From a checkpoint of a small masked image model.
Data: trained on pixel-art sprites of 400 made-up characters on tiled backdrops, 395000 training examples.
Rows from block 4 of a small masked image model, named by matrix and row number. Rows with one number belong to one neuron. Each number is 128 + 24 x the weight over its row's rms, rounded and kept within 0 to 255. All counts start at 0. Numbers have three digits each.
Before each neuron's rows are labels from the 100 images, of 14848, where the neuron reaches its highest value: "patch colour" is the nearest of a few named colours to the mean colour under the peak. Only what is clearly more common there than usual is listed. The data: pixel-art sprites of 400 made-up characters on tiled backdrops. In brackets: how many of the 100, against the usual share in percent.
# fc1: MLP up (model.blocks.4.mlp.fc1.weight, 384x128), inputs 0-63
# fc2: MLP down (model.blocks.4.mlp.fc2.weight, 128x384, transposed), outputs 0-63

patch colour: green (31 vs 3.7)
fc1.173:131125109164095162122105110107105123156116135127102104106092115144127145112115067143084182161128166126114121098124149115136107127116125136074136136101100133111109173093098133138112153114159101
fc2.173:131123177127114117150111135123195133102163098138134133138154149138107122132133148107136098129147104086136062159076131112115129123102134134121122137167133133168123084157131122125166143112073108

patch colour: green (89 vs 3.7)
fc1.290:118146120097112116162102079077113115135126125117123122103127131131098137098080119158068114169090165156105189122192111121128147075120116102129131101143163079093103123102137150136117132158123107
fc2.290:138118111166120178105124167124108152126123115087107136123099126117139131153131093120164145150163121100128068132098133086123099202109138121134117138125098165148138135145117103111120133101114161

patch colour: orange (38 vs 0.6)
fc1.116:127100119149113110147085139115141098160126161100106110155096121103089122155084084144151162154121133108131112146120130148181114143144144100079110162150094120153094115119103168109121141118135078
fc2.116:093155136132137109129119122151146193096158119157151145118156149144170135115174158097152110106124119134148081133110141117059111139095125133135143076122172132134122108150137095134136116131106128

patch colour: orange (48 vs 0.6); yellow (40 vs 0.2)
fc1.102:160100162142126098121132130162133145131163176127127147123143082100158087166158137119127132101121139132123143113138129157164121097111137132142129118091110103098118131147156109141135104115127123
fc2.102:131068141163098119105095155109133124123148133117157144106106151159110076174127129161125161146130133126099185129128107128151119103126127165130124130108087127093124158125123137131149146177148155

patch colour: black (62 vs 16.9)
fc1.361:097109160103088165142123100111151132141150103147116105138087117126142145105126102125159107127126144106151151142122150145108147140085123133131151106095150114072108122098111157092153149117118141
fc2.361:129124111147177077086137148135153144119111121134129155133139138091150141134153131143096107117161127159139080136139129122117122125152129147087080154171107151140156098162120148166104108146149154

patch colour: blue (66 vs 1)
fc1.275:134175151110120110109111133152121094123112168107121128134133114132149150092139113117121109125147109160147178131168134140138139119175107115111160131108153123178113128148093098144124122120113165
fc2.275:120130121137133131100135106100150127131141094122143112106126116142136147159170150112130105113146141154110106129133131159074117088116117117154137116146139125077173129154139072147110109108090133

patch colour: red (73 vs 0.8)
fc1.160:155128127135128140153107093097163120160130109126156110103115156076128095163096101138133166164132118103129159134107138175145147163130152105122127179145127078107129170143152125107133119122125124
fc2.160:099146117109127087146126151164103133104161164108110195104166095174114167078162167124138105126111139133114114122125106110105104093123159149136135103145099148118124131102113134122135117117137104

patch colour: grey (62 vs 30.5)
fc1.297:188152111128162107139166142156139115140150101164114111144096155131183118156127171145087126139151150088135161097136112114154116143144185150134180136092172138121108088094109149107153136126129109
fc2.297:111120181135094132110131163137140146101188096137111131131089095157145136136124115125180112134122114112128113111165101147097136140120180105113110158098106097133116098127136121139138106126141135

patch colour: red (29 vs 0.8)
fc1.196:118139153113113139104144172127147106145088160133112138150134131138158171117133089106144093163172090158139097154165120170135140145133126100125147144136138133106115168147086124091129135154120130
fc2.196:106149060111157106159103105138106139118138104136171118118103123127123109116144151159144142055066183122114143130081132127122131143106131107156122164130102141112139111105149107143103095112133153

patch colour: blue (74 vs 1)
fc1.180:164113136139129082148108131146147115084092163145129122144118126161122133119130131141147093124126136183128065122138126131170150111128117172136146129123153109175106073137103135100151150138111127
fc2.180:126116174130074134136147121142155143146138135096138161110124084134120111154124137110122146132112129134125137143141125140128116150102133147109159118086105142123151129114128143151128104097122163

patch colour: green (77 vs 3.7)
fc1.135:099179157114133154098122114125131115148089144167113078144106110149120123109124113156149140107119156142092172131119154186128128124141082095110140178104124136159114152131145189123147112124110110
fc2.135:144119106188118127166156159139120138090165098101162156113145132130132135124147168114099131148181129132131076142116157080114141100103155162117104089125142141113122087121122115115109130125096133

patch colour: white (36 vs 3.3)
fc1.158:127119145113126173100119136131084121107148140117135085145112141091122128156105127168112116116141158198105133122148160143123150151158131184151127127149172136133133107119086128124108155120144204
fc2.158:149093135112127105150115122107143123132148146129136165143146115120136155105137122111118143148107137089118146141113117116112102114160139088090154125118148114135158080134180122119107103141125106

patch colour: grey (60 vs 30.5)
fc1.99:149097156117162146135143143122118117127163116142132177123164135120143078101091091130145070095123164153140108134146145148157131106136151156130125103142113140110160163123106147113120118146123147
fc2.99:101124162157087127140110123112130138130103131117123087112060120154124137124148149106122143155135109123120146119127100134128130142128122087156120132069137111160119113143143111120111156108115099

patch colour: orange (50 vs 0.6)
fc1.337:136122103146121109112134170135099138130128164113104140175119074130135110116084095162149146138141172126151129119095133143151100123148128121122115093107128141156110111138149175126122115137158092
fc2.337:138124089177146089170131125120117144113169125121114141140133117137086150108130152135129098161137129127134064132111121117128151107138120136142085143190132099087127103121128140087143112143172085

patch colour: purple (26 vs 1.5)
fc1.77:143167120131130092128130127124148079098169078119167109114121151111114139172140109098116127125103149166132144108193122135176167148148138136126150093120128156164110138103109088115192152123156157
fc2.77:067099150160142143105113131176141145158096130160115186101124119162141129119150151138178125164115123110081118152131150110142103142143149124116109142132100125146166149145155135152058126136112166

patch colour: pink (46 vs 15.5)
fc1.206:126162140156140086131075103137149166118130144191138132139172092152131112110131107115124138138144153106119147142143136093102114069134135122118136093126118106103109132111158111096149158092090110
fc2.206:129136140099097131123164143119132100137119093081124095113106160091109115140111122157134111110089091100147117102119123176177131155162111132130130182112126137127159143116132163170127067157123136

patch colour: grey (61 vs 30.5)
fc1.277:140129086150101130179135117138162167109101076118148121132139155155126110151132141130159139151095127128073097156099157162131127130134118148111157142107120141135104136155161123113140147079106133
fc2.277:088105113127113160119132126155069108121119164131145141146106152088111141113116131094062112154144139143113141134148147157117147094129149109128107100112119137139094164159130117142154189147092117

patch colour: brown (63 vs 24.8)
fc1.286:202095102144143115136133090139122131120105146162105115083128085102162115142147131134101098145124195125132141093127150129137144118139116178129104095119142109143093102099130109125147110116135128
fc2.286:155097110153138112128115133106121109100117115199140165147091149134138117101102103160155137123103141124106109098119141114135132113166099171138139092147126131136124075126154156133107107137134128

patch colour: pink (41 vs 15.5)
fc1.264:154063117110103145146102144142116140091165145155129169119122154155156137180140137113129165113118138137106116158189112131169146133137143174135111091141128120099129160140104069107138106105098110
fc2.264:094140117167181116139168132113148132126105110084138090137156121126105089115100132153101112111152136099166079107140118151081121117109101153093102136120099103101156120157113173161150107130130165

patch colour: grey (65 vs 30.5)
fc1.164:122136130169097128111101123136161129110110142122113072165093112164144130119107158129152146101144106123109148116116150087126106164109114103134152104147135089068158099113091112122128121166115154
fc2.164:102112136153133142130150136129123132099129117162133121121140173108114116093088097076083150139101111135127117108106081144120117094138131098167110143142082140168106121145134137160105148090150137

patch colour: black (46 vs 16.9)
fc1.149:125098147130162160129092109109111099112123119097108141117113150092127146121167123114094097127135136152129108138098123142156146115126096065148113167142151129103085097092146111151126106099144148
fc2.149:089097103116153068113162118140175129136116135131112143121118095141121116158133118140119111131152107111171107141159097112125108153140145111096139130151118111139122063140102175108115141133145187

patch colour: green (55 vs 3.7)
fc1.237:144144122143141116127105098079085135103134145143142092121144125144148120107125120177130138136148151133112098120136140145090116125130124136138104164088155113172108129175106129150142151170100147
fc2.237:125148097134130168108143124106179118156105076135129101121099126153142086162135101104127117125139128104120153118124118132126174168094112121153147085100144140158143160124146070134110127149117137

patch colour: blue (68 vs 1)
fc1.84:143150120122091115119110148133116140123103146148089128121065129139191143125123073142153134116176098176140088124148159146083134136141128131120140175101152113134113145163106111118110149133152142
fc2.84:129094169089129148122121141132136126125127147145143133115157141130102096151165119148135142112107118099114203102123100079142102142108138159121128137076103115171125111136139096130135123132128150

patch colour: green (87 vs 3.7)
fc1.287:115111189150124115143121126170136103162126185137116143096178163135107152119148137130146150177125112119136117118159151171120109124164147136103133067152140115151113098106098101132109121089124117
fc2.287:065134149104149122152166114111127084142127125171151130109170162157119090143141098159147131156103155102111117149114127181123125136157142123106145090141121095129113109105089127124112106138118139

patch colour: red (55 vs 0.8)
fc1.184:126159109127153107100134110089140105122129096116129141100103153125156089131130072157132104155135135103109156145127142138128151149170142117142107181163130109087100166123090120117123123154122162
fc2.184:081100124137139176142134102072149137159090101152197134089147147132151116148107118086111147124139131137098141128145124141117093157101134093127154086150138135111144147129118125107111127128130137

patch colour: green (85 vs 3.7)
fc1.25:093141172103099138147168140139139086155114144147104132137140147149150158124123063115129156171112120101130137145142111152114131142148169150079149090127127156154125154114079081104106132132106135
fc2.25:137138075110120115102109098139129146100150092103137137131112132091144103134133176129120109078104122137161124126132137115136121109119125143122103145118123147117160129119143158141126127144162141

patch colour: black (42 vs 16.9)
fc1.150:133165116149129118151105075122118134168127136084106151137117138115079093121127140108130168157118118130158130098133117102107149095154119130108127147127137100109165089105163077139144119098176119
fc2.150:147097145111108152119128163141108132100130138140127103132141134147108144135118109132140127146122132122090186157106131126146138156076156144160157114103125130168098187105111116108181132102098115

patch colour: green (58 vs 3.7)
fc1.329:121131138112161154166156083117116105168110150129155096149122140089101136112092123131142170155131116113155159116129103183156100150111152103099122106147168112116137116124134132094135097130138113
fc2.329:097146116122078094121126133127167176131123109130119183124123109182129094093144161109135110101112146120103074142109135070121148109113122165121150157128088141136129095119128115165121138124118135

patch colour: grey (90 vs 30.5)
fc1.315:124141096138124100104127139159130129099128144119114153113100100109158138100150088124164140128147126130117125115153147095120120097174150126164143158119118137110135155109103122117112157100132142
fc2.315:119092149119150125156135092114097125144105130126139133125156157125127139159148159134142141107102114127154147107123146141140096106126116104118119146131115119115116133126163204134114136150132121

patch colour: purple (46 vs 1.5)
fc1.151:084147120138136137102147119135124128090151097140161168102146195133160154142165102125136117131119107202139117113125126118102107121084138141125154133130135122120105174098106113107143147133134101
fc2.151:118104066084169099113103091110108140152092143179138113121139109114138111163128131126156124095135123123104128095141123131125161126125127127197138119113093093104124170107124188129168135105126104

patch colour: brown (54 vs 24.8)
fc1.197:179080138176160149104092097132113163143112138095135111128149111076099121134126157127100157144133135106115186119131167105161105122113141128150116169096092119164138103118167129171133148099156136
fc2.197:120154106138171132138132118131129186097106070117140136132086107139126081137143165121117116096093145128132106125158122062128135151127133134114128176134115150197140128101109157155131117159145150

patch colour: grey (72 vs 30.5)
fc1.303:142152158125116129116130132145137150139151115140165126142117083127097126118149131146156112122152167113086123124108146105092123134183110139135141135098185158117190080128139146125112119117115127
fc2.303:163160162138136138141126164126153123117128144191127163111099092135174126156135150112130170146092150084134091131174164109100132116176130116132108142151105140116139108107166141170125120110170148

patch colour: blue (55 vs 1)
fc1.130:157171130135096116125103152184126142118103158120115151116114119102189148134165141119141131125159098136132101097121155130109134124147124138155131173124136075128136130153153124140134124083139111
fc2.130:138074117122146126129141124111139131096166121144141156117135117145131146115112123139144110165145142108124182152108115094165147139111153150167113118135120150141123154109091142072167173159119122

patch colour: green (27 vs 3.7)
fc1.20:151124109133115126157114109076158082160135117146135084133137130136097109143139123140127120127153117069139169090111125157145129136118110168143120148090111143158143106171152043104131129162108135
fc2.20:087128140112143150109131134169113144119129145122156148119118123114158128127142129108127144122124129163108081160170143111144096138129148101067132098175134136117130121092102203143111089084163152

patch colour: brown (51 vs 24.8)
fc1.112:133130122133121138132106124138111090122154136146121142117128122131093064101105119079131090129136139159068110128124123173110145139138142139117113125141118143124156147097140169165073138129076147
fc2.112:153101097143125109105160123129176129103145134113175162143136112135140134127146085129111120160146117117115137141120104172139100134170141111120119148108162166145158113121124110106161104131175095

patch colour: black (95 vs 16.9)
fc1.123:089144131113090092147101146120094159117077178129168110153126130127122123143124131159134136143116133137130120161153135112090110159081122109120145123111127136104086134120136131109096121148135142
fc2.123:122107084128114154112136113158161120121152125147101133119129094106099143138149118078140135139121129116140098114146137130138156066140122128165107131098193092144149109149102122121136143119106086

patch colour: pink (56 vs 15.5)
fc1.132:106138137118124162144106179094126102140143099112093131136107114149134130123121113147137105164201122113135118147168202096158084146141176129153086118124129107143143137163110136070114144110132136
fc2.132:127141127151165142097111068120140131144163117086092155131103101155147112112096134114127114118154160138123114129183161093127120119174164155177121109170139112101149117157159117134152136045125138

patch colour: blue (59 vs 1)
fc1.34:124136146115093131139097136128146104151089159119133121155100120130148139128141135116140141129146132080137144085129132145122090132114118178094134151109101105163137087155140112121109157120106105
fc2.34:144137130108157125121167101148090154107124110140121132129147118127156167128085135148131095151141136146113186175119120128147166155151137116166152121124144151132160151118143110137157114125134138

patch colour: red (49 vs 0.8)
fc1.178:124132159165136124146128124122148126134117153112130160100094150145105125123144098081180144152139098113146106131117132172116147199148122134125130101165125110141119139099107085106123142101128146
fc2.178:123146126136103155128148126141155142125124091113125118146120116090137113141080102102135139122162118145179117116112130124145139161071147142157159116088143141100141138087126154113132123123134157

patch colour: pink (38 vs 15.5); white (29 vs 3.3)
fc1.139:138156156126115124114127099130114097161122148119125076156121122140139126143136157163107164104105157170117118140137148175135109135103126168087131167157139172108115088133121146162108096135078136
fc2.139:125154084139150088157111151128128154081127135188113101113151117117143153087131134125130159107159159124144126130153156098130163126129128145072123114156112128092114106149154143094144119125131112

patch colour: green (87 vs 3.7)
fc1.242:123147153126106122144146099139109145153110160168127113094172110150112151106129129149131132183142153140089129124134120160109143121152147132131138070155167097147113123105111123127123115092142120
fc2.242:098107141125146121150125101135130118116184138148109134143135163142102096134168107130157121142135126066146126160081171109112118140128112182076153092108101156184151100116103119091134126126124151

patch colour: green (92 vs 3.7)
fc1.228:119128116128145096165119090136117138168156177145130122096155142123107147106156171125170146130164129108119109128096165172109117099141149119169093132142167113116134068120131124139118120102109083
fc2.228:091185094115158114141133095134138111125114115163163090107096147121122104169110135149152100094112147147152056099102136167085145143145126095099127128130131124121117095117125147150105077162150130

patch colour: brown (67 vs 24.8)
fc1.80:085141171112120159146091154122102127120132102128085137140152108102107152138110148116124125118133142100128116144128174106104135163172126143130112142123095152104105112077107140142126115151100123
fc2.80:105116109103144094099110123126188138168144125112130096115145122105148128111128101148138131156094120156189095129128118117137129147152132092102159143115175128125135130159116091115127159110176132

patch colour: green (58 vs 3.7)
fc1.358:117107137116162129106130101128112153123139143154119119092120147113150141105098112162118141164099131166127131173149143134135115129113145119128114113170119123106115158083067193121148125121122149
fc2.358:098140148133131135147126107147132135136131115118150167119175126151108117151145155101151110160103158168105126158148068123120106156089154105133140120158101135094145098090115121149144091079127122

patch colour: grey (62 vs 30.5)
fc1.17:125155159165100075142170121123115125140163107168144096132159106101113156117097166171099119110145127131130149131134152112153141140110143115075144114088116119094131113121105118139171084123158080
fc2.17:104108080122110115148115154112130103124096117147122140125135146115114167110131172136179148158144097093116113134170142125120120130137127108092098115090127135151119146137113139176115131163144137

patch colour: grey (61 vs 30.5); green (37 vs 3.7)
fc1.305:158115155126143110156125129198120136120122147100116152107124117084109168133126158121154138133106128121123105143132138120133116111132155137095132134173117127122129131099131183135144107077152112
fc2.305:131142099137090132119127106082163116129145086131130146131127124159158110128144125140134110135161141097120154121081117117110128162092106140168136149085115133136143119155144046111157168183098151

patch colour: brown (50 vs 24.8)
fc1.346:115106106119094122141114112162137128127148108153108157109097116098126133130113167138160145092130183118154098131163108129067153097119121094096122116123142083151129144140121131135103162123107112
fc2.346:165118174111155121096177113104123114145108125121161126143136151170111132143152112104133101143149186118144116107099127131152125145158168159135107148143110177088166141106096139096136130149130120

patch colour: red (91 vs 0.8)
fc1.295:137122146133142133120109102110151145144143093118158126092128137129138076145120112116144149159125120165145111161165166136152146170156137079128145166128139096131119212136114118122129125137129154
fc2.295:114127140153129154135106104107118123132165119134168108138107148127141135133108124146148136158190104139135185144089107132126154165101128172156113110152157107148119129136151097091169160120107102

patch colour: grey (60 vs 30.5)
fc1.127:123120156176116138143149110144118146116127088124147157147117101142117134112114169147124129143101112157093096101099138167102155157110180191127122118136149146100121125121116106120130104133116123
fc2.127:145123101101140098073109116138181102122157145150112095133123140098136140121093088122115117139123124135173133165134101093095117105143115109104115132132129127138109104131131115186095130132154109

patch colour: brown (51 vs 24.8)
fc1.271:139112129130163118146128127127094120129106111127134161154109125176132149141149159131116104150144184096126154113109109101120120133157181154094142175085136119121133133083103115127114139140121125
fc2.271:113103145109103124087126147095112125108173116154133148122153062120124139102087112135203151122119096158176119187158129131121122130088110068127109118113125136117142126137148142130120112130139176

patch colour: grey (63 vs 30.5)
fc1.7:116135147127137155136216137083129132102172174091119125154126121109119122113122149171132136103143153109148137113126138120137135155127155110132159111140143125110128138146108128105157124131130118
fc2.7:150098144133169149125138093142112099128122154126143169168132132121119132131164126147156109124140165127145137109151081139110136157122133126137079141144111101122132144163131155075153148132125138

patch colour: brown (60 vs 24.8)
fc1.330:162139072120110120119099134136175099116136103115091132111129100159106145144180126155150134096175180103160128148108142153149156122099131093127132120090151070112147143135094122105149149124165140
fc2.330:105127157117098151121139134143079158109134131146134131135112163121127090106065101099078150129112135146090150129143099120133100109166129127139133115166085138151124115121165131162094114109112136

patch colour: grey (76 vs 30.5)
fc1.335:177092162135133174133123154120112144076104158108153164105173170133129129139169161128111116112139135131137114111143164126163166118099154151183087113136128120115121125119086086106134156119139126
fc2.335:165092097121111139192168156115098162123154152138131142125156132121104163148123083140088174132170142123159130134161155093124164103140158157133094091109165095146120186115078110112155110095122124

patch colour: orange (37 vs 0.6)
fc1.21:117080091143088132132127139082161129138137129118129155124081131122104117130093083148149131137130157096142110122124141125160113155131124133103084116147100151141102103098078173083095133130150094
fc2.21:138204167115151139129136129177088149132105131142113093158145140130143129128156163120120129103103087134133121132094138147096135136144121089121165162124156114120120147162175091180134109116104135

patch colour: green (95 vs 3.7)
fc1.107:116133133096122099127114142150107117100090177140100146147142120102155197093128127146131112082109141133128115148126111125131121094171164119110100120149158155099095096146102107147160122112104104
fc2.107:127143093130115146140122111072142111123116129190100112150145143143136109159085087156119118133153121128125145141067111131119109101106113158130107144103158082123141080155166153114149137133084097

patch colour: green (34 vs 3.7)
fc1.322:126123150113072102155109143190121122134133188100095163147158147106090148113141166094123111125118081113130100139104129112131125092145124146136120122129120118130123061089140138115138158080120113
fc2.322:144146126117115146094106140113166123144157116170152109136133137137181109151137092140145120144170116115112151139098137177130145167135124088152113125129150098115100134185159086114152156142109114

patch colour: brown (50 vs 24.8)
fc1.133:141127128122101147096144142118101124114126144129161148152162138185163140164145117158137086111126130128111126131155120160117123084125148165105121132116126092141151138080140136148117141159086136
fc2.133:144132140128165108126120122131160111151141109122121116129123117102136122109131097139126072120102134137123087092094096165110125143105123075162159169113127167114124064118114170102124139095176141

patch colour: grey (69 vs 30.5)
fc1.293:130159129117132178168111137080130120160152125165100123107181143111154134154108141126171131171142132116154107121126101083122152109190128114076155123113106126114086123125159133166176139143102104
fc2.293:133091096132170097093117127140157115139085153134098122121151103134085153136146126108169121087112139143139097136106130107164128171103109130116143111133146125060107115144106135087140117158139181

patch colour: orange (40 vs 0.6)
fc1.278:130062109176111127122088150099157108160126154103110114115100131111075142141092093153120163167120159115137130129123144127156098126138131126090106123168106116142105113091097165116095148113145084
fc2.278:139117073127081103116122134111157077143106139111099142146100101131100127141078097147140121104170138138136101093128116118171123130143104133135115155134084123161132108129119174107127137128156103

patch colour: green (47 vs 3.7)
fc1.177:105154109102153108148139079158125118140161165155140141097140133150123111122145169142145141111137140094111125118112148197148124124164159101143091093134131114118121109058100119135105093135084136
fc2.177:143132105135139155108145148127110129124123096137109112161150110115118132105100091119106123132137060119122145172119114070151131127110121107121179171092119119131144154163141124116164159116131152

patch colour: grey (74 vs 30.5)
fc1.247:152105170128143090154136103179111140103127152116112124113137134131095163106123143129160134139091126143121075154165150121119126091167140138088145122157132143136118137094097170132137144100153149
fc2.247:124091135134162135143122150171111153114152141101135158122150098133103154130132152107134138140116141158115114159168118078127117092116150137109133072151096146098145110074113171136130122088138136

patch colour: pink (41 vs 15.5)
fc1.68:129114137142163178113136131137110123155109102129127092138142138139128119129113171156128150142124098128104091099140161132076062132127122142162121109125121142142138139146110173082148132137116109
fc2.68:138122091115135091133160087100151132131111125148133158108133151148156137154118113092163092121112144134106144143147117162135114123174122088147146127144130119117106091088152127118142136114170107

patch colour: grey (72 vs 30.5)
fc1.120:166128153118087131111135107126116122164146147128108098105101107180166092104100107131156144150106144144128140135137147123115120108122118123155101116162139119104149147138128142096103126193150132
fc2.120:085111141122147123139127149128122127112146139141175121178155176071091152154156143133115087095147111108105123078130140119124134126136100146077109127104135133123106163119138110156197119111105119

patch colour: pink (36 vs 15.5)
fc1.230:157128124125127078120148104142092172104129152126082116133119118171122172096140133127160110111125138159144083132159152127082135118180102151137146118111130148154128160134086093156118148136138184
fc2.230:131097160105119101135144127134151123118138117162111113115152145171113141125134157145121098121141160118118140144096120095122142102119113183152133088097143135203143113136128102114154165144103100

patch colour: pink (60 vs 15.5)
fc1.147:166112131143149138119164155137131139158114120119141113127126144144103151156177169105167138099098142142140130128124126123143125127149127131164097082173138124119214135121120109123111132120140183
fc2.147:121158124100132107145122128107172136102138125196116168135149096096180121105105118167108162130151118108143122149177134123136131122111132140072151144124109138132117094125133181159115127146147127

patch colour: blue (70 vs 1)
fc1.142:152145149129098098125113125155135145106095147140119133132123117162173145124151144133152133111160118153146082089129156128086124126144106152153154145090172094145126137154132137139123143110103120
fc2.142:122142102163098135137072149120155110136132148099138148128132131142146106142152108105151146124141123142129074102138132127071075108103118150094118098135095112144134075154133115122103133110125111